A small image classifier, trained from scratch: arch mlp_mixer, 4.7 epochs.
Rows from block 11 of a small image classifier, named by matrix and row number. Rows with one number within an expert belong to one neuron, the router's apart. Each number is 128 + 32 x the weight over its row's rms, rounded and kept within 0 to 255. All counts start at 0. After the name is the row's rms in percent of the matrix's.
Before each expert's rows are labels from the 100 images, of 14976, where the router gives the expert most weight on average: "patch colour" is the nearest of a few named colours to the mean colour under the peak; "peak on" is the class under the peak. Only what is clearly more common there than usual is listed. The data: rendered made-up planets. In brackets: how many of the 100.
# router: router (model.blocks.11.mlp.router.weight, 16x160, trained with AdamW), inputs 80-159
# gate: expert gate (model.blocks.11.mlp.gate, 16x160x160), inputs 80-159
# up: expert up (model.blocks.11.mlp.up, 16x160x160), inputs 80-159
# down: expert down (model.blocks.11.mlp.down, 16x160x160, transposed), outputs 80-159

# expert 2
patch colour: brown (76)
peak on: ring (26)
router.2 125 [125 145 125 136 132 123 124 149 138 185 106 149 150 152 185 126 130 119 116 141 132 109 102 133  97 127 153 127 119 153 139 137 131 192 141 175 154  83 107 105 114 101 129 152 117  90  69 152 164 120 135 141 112  84  62 155 110 152  81  68 134 162 132 140 141 147 110 115 142  95  94  69 121 207  80 112 122 170 115 197]
gate.0 075 [123 164 128 132 148 116 131 163 129  79 144 102 146 146 100 178 134 105 123 139  98 111 101 144 101 148 101 131 159  89 164 141 118 111  94 109  72 139 169  92 132 134 119 158 140 108 147  98 151 120  90 106 128  97 153 141 104 119 124 148 141 143 106 129  82 178 202 153 145 197 125 120 141 177 131  83 124  97 146 161]
up.0 085 [174 115  64  76 170 174  41 144 145 136 107 147 113 169 187  88 101  98 178 124 123 127 160 154  86  78 131 104  97 110 137 121 115 153 111 134 112 117 139  90 114 158 140 132 120 123 162 147 110 136 195 120 138 100  91 123 115 103 187 117 120 177 176 153  54 128  77 173 171  97 113 133 121  93 160 122 144 161 121 104]
down.0 094 [128  95  91 126 187 121 119  99 138 172  98 141 102 129 105 210 120 152 110 133 126 159 151 165 162 147 143 106  81 170 144 188 134 100  85 186 114 118 164 168 111  80 110  73 134 114 209 159 122 121 115 118 139 163 118 138  65  96 114 107 118 183 164 110  81 144 114 114 138 146  89  71 118 129  87 155 157 119 100 168]
gate.1 079 [ 97 132 125 158 114 144 146 121 177 165 158 129 139 175 117 108 114 133 125  62  81 117 154  85 168 106 134 100 108 131  62 125  93 149 126 154  99 145  99 115 152 160  94 131 137 125  92 155 121 199 103 153 141 187 136 146 131 131 119 157 103 114 145 158 155 133 117 158 163 115 132  96 159 238  97 124 110 157 185 183]
up.1 099 [ 95 135 110 118 158 140 153 106 185 149 102 127  87 169 133 127 152 103  98 148 133  86  82 160 160 135  95 150  93 165  74 141 122 140 172 119 128 132 177 166 159 107 151 145 161 183 103 104 124 145 105 178 124 126 135 192 129 149  94  94 173 100 128  71 152 218 140 101 130 116 159 132 195  88 127 113 140 115 143 148]
down.1 093 [ 74 175 181 108  74 115  90 144 114  95 120 123 171 181  80 127 119  96  76 128 135 172 171  92  67 128  62  96 165  96 136 126 173 117 118 130  62 150 137 128 125 122 163  96  72 143 143 160 149 154 118 159 135 120 105 141 159 142 145 139 128 105 124 102 155 142 192 131 137  82 192  76 186 115 112 150 119 142  95 123]
gate.2 102 [144  94 189  49  79  72 172 104 107 128 129 136 155 148 106 153 112  87 137 120 184  90 130 166  84 145 118 139 164 125 148  98 156 115  82  98 120 135 131 150 154  98 161 104 114  87 121 131 158 115  82 162 130 102 127  82 141 159  97 128  87 152 106 141 112 122 159 152 136 164 114 134  43 118 160 115 101 102 120 156]
up.2 100 [138 160 108 146 128  88 152 153 127  62 123 100  73 107 141 117 132 100  79 177 139 147 117 105 115  85 126 160 105 100  70 109 103 124 183 105 121 130 176 106  87 160  61 170 172 114 178 128 144 118 139 136 112 106 157 138 105 143 148 172 182 153 121 101 123 191 117 172 112 127 179 116 240 123 128 139 157 158 150 100]
down.2 114 [129  46 142  75 164 115 110 119  83 154 149 120 153 111  91 158 150 144  68 123  87  87 135 155 138 168 163 165  93 123 180 133 173 118 159 142 127 143 143 158 143 165 170 103 149  82 127 150 160 148 115 188 125 101 138 106 159 198  64 129 126 107 132 166 103 111 180 126 119 119  53  54  75 146 155  87 124 129 115 168]
gate.3 114 [176  97 164 159 107 120  89 139 120 152 201 121 137 126 111 122 116  88 147  97 100 175 148 166 137 123 108 158 136 195 143 186 147  70 157 176 143 120  47 165 119 181 145 149  58 157 112 114  70 127  98  91 106 102 125 150 157 144 125 105 120  37 163 143  85 132  99 129 124 115 129 137 115 172 230  86 141 126 152 122]
up.3 112 [ 79 127 141 176 140 140 133 142 123 154 164 124 139 133 134 159 134 135 139 101  74 105 118 128 116 123  74 131 112 227 132 165 182  88  90 137 171 104  84 173 124 219 164 146  85 178 120 126  49 125 112 135 129 150 128 142 130 128 112 120  86  85 171 115  88 125  83 154 158  68 110 135 136 139 196  72 134 113  77 121]
down.3 117 [ 63 163  85 164  29 157 120 147 194 124 159  50  66 163 148 203 122  87 116 116 133  39 148 148  98  97 136  82 145 128 164 135 114 167 123  84 121 172 169 131 111  41 117 158 128 145 107 147 146 130 176 149  93 151 145 130 124 125 165 181 100  95 108  99 109 137 106 132 168 113 161 120 180 122  61 187 177 116 149 145]
gate.4 098 [109 134 112 154 140  85 161 198  58 120 114 125 186  73 123 122 168 129 123 152 130 137 176 128  68 159 119 124 150  82 145 152  69  87 126  66 129 144 138 164 155 109 116  98  78 181 168 123 142  99 112 154 144 135 192 130  86 139  88 157  97 108 152 149 148 118 116  95  72 115 130 128  65 110 133 159 153 131 127 126]
up.4 080 [ 69 176 177 104 170  74 135 146 119 136 105 159 109 112 129 111 126  84 109 105 161  62 207 121 111 153 117 114 165 100 183 146  53  94 103  89  93 163 157 146 185 107 130  69  39 127 149  84 183  73 159 128 127 153 120 147 116 111  86 154 143 127 143 215 153 103 135 115  60 128 178  92 129  88 160 183 133 163 152 137]
down.4 092 [147 178 172 133 135  83 132  59 114  68 141 151  97 180 161 122 188 123 153  92 142 120 195 170 147 128 126  88 128 130 118 151 131 134 132 133  85 127  97 110 140 143 125 125 111 132 116  79  84 122 204 136 144 123 138 117 139 136 172 150  96 173  66 107 161 162 138 126  95 119 157  90 125 201 117 127 108 100 108  90]

# expert 11
patch colour: brown (50)
peak on: planet (68)
router.11 086 [101 114 173 118  85  99 172 139 167  99 120 123 205 141 106 168 149  82 184 113 134  87 149 123 189 178 100  97 133 168 153 112  83 144  94 144 156 151 142 180  83 142 139 131 173 119 100 139 106 165 147 178 185 119 158 157 113 166 124 121 127 153 141 112 138 102 132 124 150 151 126 115  95 134 122  75 152  49  88 111]
gate.0 080 [178 110 143  81 145 125 110 101  42 106 145 108 152 115 117 118 122 109  85  86 140 161 125 112  79  99 149 149 127  95 110 131 116 100 151  53 126 136  85  93 165 108  97 110  86 121 109 105 140 130 144 125 149 135 130 110 139 145 146 124 147 139 177 141  53 105 112  17  86 142 119 134 136 135 139 136 138 108 180  98]
up.0 063 [ 64 106 143 140  92 141 133 132 141 151 116 155 116 137 162 138 121 146 127 178 130  89 141 149 174 114 104 140 126 130 143 103 164 150 153 177  83  39 154 118 134 146 181 114 118  85 159 126  97 100 129  99  54 127 157  97 148  80 127 130 101 131  86 130 100 134 129 205 147 164 147 149 131  99 120 119 117 172  90 101]
down.0 087 [168 152 156 108 135 130 114 131 136 134 117 143 162 170 130 100 125 122 137 134 156 163 152  82 149  99 227  72  75  96 147 124 108 163  50 119 147 160 112  93 164 183  86  88 137 146  93 177 102 129 112 206 155 106 105 119 122  92 119 108 183  99 127 158 169 166 181  82 108  91 110 147 120 158  83 126 171 140 123 148]
gate.1 059 [122 158  72 207 125 138 122  90  80  90 145 146 145 126  66 122 187 122 149 112 145 180  91 104  74 157 150 129  78  44 120 135 121 109 142 132 124 144 151 176 104 126 137 137  51  84 144  93 151  95 150 116 124 163 130 117 147 129 135 199 146 111 117  74 104  92 127 128  59 177 152 128 180 110  91 165 119 112  87 132]
up.1 060 [ 65 155  67 181 134 117 154 142 134 106 148 109 142 176  94 163 115 131 183 141 128 103 125 117 115 131 116 122 115 161 122 137 109 110 100 118 150 121 114 137  99 182 152 154 122 122 147  93 106  98 191  77 225 158 137 165 181 108 103 131 113 127 157 155 118 149 137 176 134  88 128 172 136 132 135 100 137 114  42 143]
down.1 076 [163 115 197 188 187 123 100 158 143 165 128  95 190 160 160  87 147 145 135 119 126 118 113 102 153 114 127 162 181 125 150 140 161 164 134 168 162 117 145 134 142 132 109 107 149 147 100 104 102 141 124 148 108 156 125 131 125 121  72 122 187  94 151 177 152  90 135 109 174 149 170 169 106 116 121 160  99 152 168 141]
gate.2 057 [105  75 144 128 140 110 115 117 100 169 141  74 144 178 114 124 140 136 191 168 115 103  54  72 137 126 179 159 120 108 120 135 122 139 125 133 102 101 116  79  93 182 110 144  76  83 145 127 133 153 113 148 118 114 104  99 111 115 180 170 127 109 126  90 174  71 122  97 170 102 200 144 124 116  41 162  85 119 115  74]
up.2 061 [144 139 151 105  95 143 125 162 123 127 133 139 164 103 102  87 102 132 139  72 156 117 166 133 137 152 117 148 140  82 122 119 142 121 164  91 136 169 132 165 158 115 140 114 166 156  96 176 158 101  42 129 109 117 116 133 126 152 206 120 148 139  54 131 139 144 128  81  94 223  77 150 121  79 125 135 131  84 130 144]
down.2 072 [ 78 134 111 149 102 136 113 109 121 133 125 104 154 173 103  86  80 100 159 142 143 103 181 129 119 152 128  50  73 147 174 157 107  93  90 174 115  90 158 118 113 104  86 157 116 109 187 137 159 130 132 173 150 120 108 118 137 127 158 113 138 195 142 159 102 147 137 152  99 130 148  80 129  82 143 150 156 131   8 173]
gate.3 063 [142 105  75 132 110 132 176  81 114 167 107 127 149  67 135 114 137 126  78 130 149 156 105 156 118 133 132 146  71 152 135 159 145 170 143 116 138  68 132 160 111 121  94 112 151 123 152 128 176 183 166 172  77  66 124 113 171 148  67  71 170 128  70 116 140 114 108  88  79 141 187  67 148 165 100 166 141 139 184 192]
up.3 065 [104 135 181 164 123 130 109  99 124 146 160  83 158  96 113 189 104 115 156 115 146 138 103  98 155 102 146 186 149  95 125 101  95  63 161  93  79 141 175 125  62 156 127 122 117  80 156  85 138 148 149 123 107 126 107 142 124 185 125 167 185  99 128 127 106 142 106 149 103 137 136 179  77  89  94 122 110 111  81  65]
down.3 088 [124 155 197 191 180 107 142 102 159 130 112 169 106 118 162 113 154 125 117 181  98 126 123 100 143 176 176 139 151 138 157 141  58 148 165  73 121  85 164 140  95 162  98 121 110 148  76 144 142  70 125 133 173 123  89 182 121 137 138 143 151 185 143 155  75 119 114 127 198 144 136 203 141 135 142 143 161  96 148 154]
gate.4 158 [ 88 127 142 135 125 184 151 185 126 136 114 131 132  66 136 109 202 173 152 164 110 101 125 146 122 132  84 105 116 135 128 153  74 142  83  73 132 119 142  83 159 107  81 106 112 125 183  86 166 166 151 125 163 136 177 127 116 101 105 178  90 157 153 131 107 150 155  53 110 199 146  95 150 151 172 130 192 164 155 187]
up.4 143 [ 92 151 164 150 124 164 173 159 134  96 136 133 139  93  73 145 138 142 167 184  60  65 167 111 115 149  94  89 122 156 112 145  96 129  83 104 173  92 145  83 173 114 123 141 145 159 151 115 158 138 135 114 175 146 173 110 123 117 109 173  78 152 182 136 110 148 197  56 132 164 167 120 186 131 180  88 179 158 157 174]
down.4 109 [161 113 160 159 108 137 116 132  91 134 113 141  47 105 103 160 146 128  81 160 133 149 128 123 124 105  75 231 176 141  98  83 107 100 161 135 107 186 110 135 124 119 147 172 101 100 102 121 156 124 108  71 113 147 172 148 116 134 179 117  98 152 160 113  72 116  84 130 201 162 120 135 156 105 157 148 110 122 116 131]

# expert 12
patch colour: brown (59)
peak on: ring (70)
router.12 104 [106 121 118 121 117 111 150  96 131 115 101 146  76 150 110 105 140 122 107 119 168 122 120 148 156 111 156 126 185 128  99  89 165 153 122 129 160 119 141 104 145 109 120 155 170 146 128 150  97 156  92 165  79 180  97 156  97 191 102 105  99  96 200 123  92 103  93 105 201 122 121 171 156 120 115  80 108 137 205 128]
gate.0 099 [134  94  92 128  90 152  96 134  72 181 144 120 184 162 149 149 100 100 155 146 183 134 155 104 128 157 104 163 106 140 195 160 126 167 151 110 131 124  78 113 105 147 114  76  80 103 113 131 156 110 154  95 109 106 103  85  99 115 140 136 126 127 100 132  86 167 161 139  72 213 138 153  90 174 100 184 139  85  95 115]
up.0 087 [129 128 139 150 160  91 146 113 126 183  97 126 183 128  70 141 142  93 135 109 132 158 156  95 132 114  89 128 195  85 144 102 106  94 143 151 135 118 142  99 147 119 117  57 107 108 119  81  98 122 125  98 141 126 102 158 157 152 104 132 138 146 143 142 115 134 192 128 117 140  83 169  45  89 117 173 125 125 150 123]
down.0 100 [ 89 162 114 153 112  79 134  82  92 134 132 102 122 135 194  94  87 102 173 106 130 137 169 127 111 153 217 179 140  91  83 137  75 135 200 110 147  39 111 136 124  78 149 131  77  95 118  80 138 104 142 159  92 108  98 114 143 121 149 154 125 132 119 126 118 152  86 112 105 158 136  87 160 153  72 134 114 185 111 188]
gate.1 095 [115 101 101 174 145 135 115 160 102 161 151  91 193 132 103 133 127 206 139 126 130  99 183 200  86 171  67 140 105 139 158 167  64 120 117 110 113 112 121 112 150 128 141 144 116 130 145 147 167 138 138 128 144 103 169 101 106  94 140 135 138 184 112 117 119 129 107 121  43 194 126 106  95 148 121 135 121  99 122 104]
up.1 080 [109 135  39 216 157 136 115 150 156 141 145 112 125 102 159  91 159 192 122 141 137  39 171 177 125 153 115 137 103 166 124 167 143 133  97 129 135  82 163 129 143 125 111 197 140 153 121 131 141 128  89 133 142 144 177 139  79 144 132 134 127 166  96 115 139 129  40 163  85 185 138 121 131 157 131 115 108  97 145 156]
down.1 092 [188 180 132 142 113 143 186  86 168 113  82 112 157 123 112 109 138 100 106 156  76  75 184  43 154 119 104 178  82 166 130 166  90 100 128 118 118 114  89 140 140 124 173 109 139 112 140 149  77 167 143 106 145 100 105 128 140 116 129 134 124  98 129  74 104  62 152 112 161 121  96 109 130  95 148  66 134 107 136 140]
gate.2 099 [126 148 178  97 128 178 161 147 120 156 118 110 171 125 137 111  83 106  63 119  96 120 134 125 168  92 117 114 166 168 180 130 115 106 122 174 102 136 113 136 171  83  99 187 116 135 124 165 136 141 115 148 118 113 133 166 161 111  84  70 137 138 135 100 135 167 178  87 141 132 113 185 120 148 169 126 148 152  99 110]
up.2 089 [189 104 158  72 154 105 170 126  95 157 123  79 140 148 118 115 105  85  94 108 162 126 102  83 156  90 201 111 170 133 112  76 123 127 184 109 123 120  92 112 155  92  47 175 124  95 139 140 161 124  84 162  87 120 106 185 184 155  97  69 176 153 109 115 140 152 159 133 140 114 100  90  99 123 136  83 128  89 158 128]
down.2 104 [162 131  62 135  87 119 110  81 136  86 108 120  61 110 160 138 157 126  87  82 140 116 126 147  64 226 146  86 166 107 112 174 131 134 102 108 127 107 190 169  69 186  57 133 134 144 145  89 101 167 177 123 158 124  97 128  84 123  85 156 108 128 163 165 137  75 127 175  90 135  75 135 111 148 132  63 102 141 147 147]
gate.3 099 [195 133 132  93  91  88 158 120 171  81  96 136 119 124 122 139  91  63 125 156 209 150 105  95 111 108 178 193  71  98 134 138 126 133 172  72 156 144 138 162 131 106  95  99 159 149  97 145 128 152 127 128 162 142 122 141 142 159 138 103 155 138  74 106 167  80 120 111  63 148 133 120 110 119 154 176  92 156 162 154]
up.3 106 [129  58 112  92 142 175 113 151 123 105 155 118 160 104  63 146 131 121 104 161 160 110 168 157  55 164 106 138 118 197 123 156 157  74 166 186 152 137  71 108  83 141 152 109  81 150 178  51 103 134 163 120 149 133 183 132 129 139 129 188 169 139 116  35 119 135 100 105 113 155 146 112  88 108 181 107 100 115 151 138]
down.3 109 [108 153 128 126 120  91 157 126 145 131 160 149  95 126 100 106 113 138  94 128  88 132  74 143 132 180 128  49 110 119 138 163 139 118  75 103  83 193 131 171 131 137 146 131 163  95 119 173 141  86  99 166 164 134 144 110  89 130  78 160 163 150  83  59 210 150 102 136 166  99 102  71 140 136 144 156 146  79 105 132]
gate.4 101 [ 56 147 182 171 137 135 152 138 126 149 111  96 109 160 111 168 116  97 156 108  54 101 129 104 140 122  79  77 172  95 124  99 115 121 138 154 128 133 152 124 157 117 157 197 132 128 121 118 164 185 127 100 106 174 123 149 116 161 133 187  95 101 141 135 114 177  91 149 216 127 138 157 112 131 106  94  35  74  83 150]
up.4 103 [108 114 182  89 152 120 120 108 146 185 121 120 107 128 153 181 126  77 104  97 168  60 124 103 156 114 143  64 146 130 134 113 233 184 110 143 135 121 127 144 103 114 149 112 152 173 121 175 114 143 101 167 169 155  81 190 157 146  94  87  72 133 124 177 120  91 134 146 187 101 150  76 100 179  96 123 125 129 170 116]
down.4 112 [160 148 115 147 132 118 227 153 131 161 139  62  90 173 188  84 173 168 166 191 118 155 116 121  88 109 110  57 134  61 118 106 116  82 135  68  81 103 160 177 144 130 124 103 176 122 137  67 156  88 173 120 158 149 105 113 140 146 101 145  52 122  82 144 150 158 109 131 130 162 118 112 139 115 135 146 137 134 116 147]

# expert 1
patch colour: white (44); pink (34)
peak on: planet (100)
router.1 140 [149 123 112 132 133 166 119  71 179 208 157  72 117 132 148  77 173 115 135 122 109 160 128 130 163 136 165 150 144  99 109 116 143  98 187  86 102 132 147 130 119 150 123 108 153 131 146 150  97 139  90 142  72 136 145  82  99  91 133 157 155  94 122 142 142 119 110 111 111 122 155 157 161 120  93 175  94 151 125  36]
gate.0 082 [127 105 134 178 133 161 158 129  55 124 136 132 180  91 135 117  81 139 161 116 104 118 117 102  89 113  67 103 113 156 158 168  93 107  75 175 142 118  72 100 138 211 126 132  76  95 171 123 158 112 153  93 114 122  92  91 170 130 141 157 137 146 164 150 111 184 134 102 122 162 159 124  89 117 103 148 146 114  89 110]
up.0 078 [172  38 107 119 146 138 121 139  94 157 141 130 174  72 158  59 160 109 111 145 163 151 159 101 140 140  91 161 123 169 141 153 135  84 131 169 136 144  93 120 140 191 101  88 136  98 173  98 141 125 179  86 164  63 104 146 115 147 161 181 129 104 153 104 110 172 154  92 141 142 127 141  36  87 167 140 124 144 130 104]
down.0 099 [ 87 110 134 107  87 126 151 136 121 142 131 129 119  78 139  48  67 113 185 106 107 116 133 122 116 163  74 101 136 148 145  74 152 127 146 172 127 172 160 104 146  34 119  82 171 101 126 154 143 106  84 102 106  85  66 113 126 156  96 150 184 145  72 144 118 158 163 131  87 148 120  90 152 142 118 156 133 139 124 126]
gate.1 090 [146 153 130 116 162 125 137 167 159 169 141 165  79 100  82 140 133 114  76  66 112 111 141 117 188  74 132 132 160  84 133 112 115 105 129  91 120 178 160 132 111 162 157 114 135 154 108 116 112 116  88  96 111 124 111 122 134 151 126 179 176 112 147 124 169 148 189 123  89 126  92 150 165 140 133 181 151 101 146 169]
up.1 075 [104 132  89 158 145  96 131 106 135 130 124  95  71 212 148 113 156 130 161 146 148 128  66 148 144 129 114  74 159  59 104 120 134  93 177 163 114  58 157  97 111 170  96 138 137 144 173  93 113 167  76  95 160 196 128  73  90 154 179 156 140  93 165 109 102  75  79 180 132 107 171 131 161 128 126 133  81 169 157  72]
down.1 092 [121 123 131 151 130 117 147 113 139 148 156 129 150 108 165  97 166 128 116 148 157 156  93  87 111 158 106 101  94 127 157 143 144 185 124 162 160 118 120 111 108 156 167 154 183 129 120 117 183 114 121 159 117 136  84 103 105 144  89 131 114 149 126 157 135 171 108 160 127 130 187 151 131  82 121  96 118 135  53 130]
gate.2 115 [153 147 142  50 114 175 132 101 180 148  92 134 101 129 167 169 148 139 130  86 123  86 109 102 186 118 161 106 117 137  74 120 156 181 181  92 129 112 123 149 132 114 166  96 170 105  86 190 136 135 109 195 123  97 107  90 122 144 103  69 137 118  88 113 189 175 110 108 180  99 131 120 143 101  96 140 118 126 159 157]
up.2 121 [110 146 124 154 119  68 151 137  86  68 158 130 171 121 111 125  80 157 163 160  86 146 117 198  55 132 103 126  71 132 182 152  79  89  79 144 106 135 105 125 142 140  92 151  92 122 160 100 133  80 156  68 124 106 161  95 132  92 150 147  86 163 163 124 111 127 150 136 103 163 136 123  86 149 182 132 169 100  82 155]
down.2 105 [ 80 130 126 119 156 127 117 150 119 163 153  96 120 121 141 157 124 148 165 111 109  73 126 165 151  64 142  41 168 110 148 140 105 119 131  86 112 149 143 107 106  98  86 127  98 171 123 172 113 145 121 167 159 217  80 125 139 142 139 110 154 140 201 116 100  79 161 100 213 127 131 135 145 135 109 136 149 141 102 100]
gate.3 090 [116  86 128 110 142 153 107 138 147 119  79 111 116 166 168 106 160  96 145 139 152 114 101 141 115 152 104 188  93 119 126 175 119 150 131  71 189 154 125 139  99 150  80  80 100 109 124 149  95 136 192 187 123 124  77 112  95  96 122 142 119  76 172 162  97 122  64 149 150  99 137  94  75 109 128 139  79 154 126  76]
up.3 094 [117 141 143 142  93 123 159 123 112 117 190 139 163  71  86 137  91 179 125 106  85 121 178 144 141 116 154  64 132 114 119  73 159 118  99 143 103 114 113 141 151 116 161 155 127 149 132 141 151 114  68  99 157 138 167  80 194 111 136 120 136 193  74 118 144 110 164 101  89 155 136 137 176 162 141 128 181 116 109 185]
down.3 099 [ 80 107 195  94 113 147 208 160 185 139 127 160 100 158 162 122 182 119 112 169 138 116 146  75 107 101 138 132 185 105 147 104 177 130 151 135 173 140  79 130 179 128 118 153 155 132 158 115  90 152 122 148  95  91 184  93 116 107 166 126 139 115 115 132 159 128 127 100 112 113 135  98 138 150 157 155 138 146  50 154]
gate.4 078 [159 173 103 105 115  93 150 176 127 146 123 113 112 193 101 128 149  70 100 102 167 117 135  72 130  60 134 171 144  81 157 116 153 112 187 113 171 129 140  98 134 221  80 118  96  60 204 111  44 139 160 115 137 108 144  99 177 111 120 171 130  60 102 135  83 103  99 108 183  80 194 134 144 114 103 117 105 187 121 134]
up.4 091 [134 220 123  56  84  54 124  71 135 101  88 167 132 106  78 124 127 122 118  83 127 118 154 113 114  81 119 109 159  68 153  97 186 123 141 113 178 138 146 156 147  89 154 112 146  17 175 189 149 102 167 141 116  76 138  61 156 122 176 131 123 102  97 130 135 155 181  88 115 125 142 165 143  88  74 148 148 131 110 123]
down.4 103 [ 51 208  78 118 156 168 149 116  99 152 136 131 128  95 105 150 110 144 125 170 152  97  46 181  63 114 159 130  73 103 159  73 138  74 105 132 138 118 110 122  70 158 138 158 119  78 119 116 120 128 120  58 143  81  77 172 137 116 161 119 101 147  85 114 155 142 190 127 160 153 120 149  95  97 109 159 163 134 137 112]

# expert 15
patch colour: brown (53); grey (35)
peak on: planet (98)
router.15 145 [154  89 127 125 141 160 105 154 156 116 132 130  93 196 139 141 128 115 186 111 149 131 124 150 135 151  34 152 158 137 125 150  85  65 130  99  81 119  76  84 104 140 134  99  89  80  98  78  89 192 122 128 141 153 116 107 125 140 173 135 171  89 152  87  92 142 156 165 154 115 122 153 118  74  93 135  73 111 120  91]
gate.0 074 [121  89 143 161 130 145 160 120 128 141 159 107 117  80 119  52 199 167 180 135  99 101 128 148 136  75  78 144 121  88  73 136 103 137 102 122  66 157 158 161 128  91  82 168 184 101 146 112 145 151 131 155 119 115 131 118  87 140 105 173 136 112 160 138 106 122 148 139 124 174  95 100 134 142 114 212 140 198 144  74]
up.0 077 [ 92  67 172 148 164 186 131  67 126 163 124 136  96 156 171 126 137 149 149 150 131  89  63 201 186 115  95  78 112 151 101 158 175 124  55 133 110 135  81 113 173 134 129 185 123 128  79 143 131 136 106 157 101 142 100 108 113 191  97 119  80  83 181 142 153  60 114 192 139 120 103 150 127 134 132 161  66 128 113 127]
down.0 095 [138 151 138 115  70 136 211 129  89 165 114 149 118 121 125 165 180 161  95 163 164  90 142 161 109 144 175  69 116 170 113 143  79 148 155 104 159 142 159 131  81 112 101 158 107 175 180 146 139 138 167 173  66  97 159 126 167 140 124 127 157  82 144 137 109 118 102 161 113 103 123 175  94  60 165 126 117 103  71 134]
gate.1 115 [184  92 113  90 120  81 116 135 130 101 180 144 137 131 123  78 133  54 117 136 165 194  95 107  85 167 187 143 144 119  71  93  67 124 153  98  92 107 123 151 104 148 129 111 116 109 130 101 114 130 117 152 147 128  89 114 122  93 141 199 195 152 125 133 171 103 154 122 105  97 142  85 131  74 144 133 117 139 229  92]
up.1 125 [120 139 181 172 123  82 119 123 135 132 108 162 116  97 108 107 160 105 121 176 191 136 115  79 160 153  94  74 126  90 167  94 103 102 102 155 112  95 161 122 196 159 124 138 196  52 173  76 132 150 146  87  73  84 116 116 140 140 119 177 131 121 131  91 157 174 160 112 106 147 133 198 136  72 175 189 123 141 134  80]
down.1 112 [170  43  92  90 238  93 181 123 157 152 169 102 174 130 151  93 140 155 105 139 134 128 152 187 131 105 102 216  88 136 160 109 134 119 117 108 160 137 123 118 149 129 146 143 118 167 126 153 113  93 152 126  97 104  73 174 161 171  78 101 101 106  99 152  93  88  96 123 155 141 133 130  83 130 142 120 151 115 125 130]
gate.2 074 [132 120 124 137 172 149 161 138 125 105  25 165 157 116 148 144  87 115 126 102 142  96 121 116 142 136 156 150 164 162 102 157 138 134 173  67 178  80 178 150 113 128 116 153  85 188 110 136 111 133 121 151 186 158 115  97 101 123 170  99 127 126 159 139 138 121 129 117 185 130 121 113  72 125 101  95  82 129 145  86]
up.2 075 [138 156 143 122 127  82  82 139 125 130 189 118 144 181 166 141 111 116 120  74 131 117  96 114 161 110 138 209 128 167 127  93 190 163 141 171 139 220 130 111  95 129 131  95 184 160  99 130 138 136 171 119  90 109  98 163 149 138   1  94 156 139  86 101 140 157 138 148 144 122  65 125 110 145 118 120 142 158  91 139]
down.2 094 [166 120 144 135 141 113  90 113 176 113 147 120 119 150  51 129 133 155 153 149 135  95 110 150 136 111 170 106  60 105 107  55 150  95 127 171  65 135 138 129 101 141 143  79 145  83 146 150 157 178  69 158  73 161  67 157  93 141 130 128 118 130 100 121 160  87 128 147 145 151 149  86 161 129 133 129 112 159 122  74]
gate.3 106 [125 105  82 154 113 111 147 121 153 133 135 121  86 115  96 103 151 158 148 210 154 144 120 137 164 113 137 136 110 199  55 112 135 102 110 149 119 108 111 159 139 148 126 125 148 100 171 123 113  88 144 149 107 130 174  89 107  78 164 167 139  66 154  95 145  91  91 122 145  67 127 163 164 101 205 168 149 137 137 133]
up.3 095 [130 118 172 157 129 119 115 150 129 121 139 177  86  55  92 132 123 163 104 149  87 139  96 101  78 133 148 233 133 138  75 136  75 103  91  91 159  92  98 157 123 121 134 154  89 151 179  98 119  98 143 119 131 108 128 137 116 173 115 120 123  85 110 166 130 105 137  87 111  80 102 107 127 111 199 148 135 109 149  95]
down.3 086 [180  86 153 153 133 101  31  91 130 128 133  88 121  82 132 156 123 163 123  99 177 187 141 129 141 102 112 173 194 157 142 188 149 129  83 139 117 144  99 144  96 106  57 141 105 133 137 126  78  97 101 138 118 115  86 129 134 188 120 174  91 147 147 107 110 154 100 106 133  96 125 119 170 175 125 162 179 142  28 193]
gate.4 080 [101 137 204  98  94  63 195  49  56  80 134 152 146 104  91 175 127  85 139  92 116 181 111 115 147  92 146 166 105  84 114 129 114 128 146 143 124 158 176 125 194 189 143 126 130 130 156 139 149 116 125  78  93 139 136  76 124 118  86 131 138 107 120 147  60 163 161 172 117 113 171 134 131 138 163 115 131  75 102 150]
up.4 075 [137 111 130 159 125 102 126 104  64 134 141 132 129 142 104 145 109 104 157 118 135 218 115  87 127 108 124 137 120  61 111 116 158 134 185 163 100 125 108  77 123 179 155 114 143 166  98  88 162 162  94  50 137 145  71 126 130 158  95 168 163 103 165 132 142 206 159 146 167  80 133 118  96 122 116  96 120  90 109 111]
down.4 086 [119 107 103 168 173  77 175 118 115 119 136 128 162 157 140  50 123 139 152  85 144 142 137 104  86 167 171 129 117 162  99 144 109 219 107 128 112 120 133 114  96 129 137 152 118 131  96 143 110 155 140 161 149  61 147 189 111 199 152 122 118  68 101  91 164 139  74 110 146 175 146 128 145 132  61 136  58 146 111 129]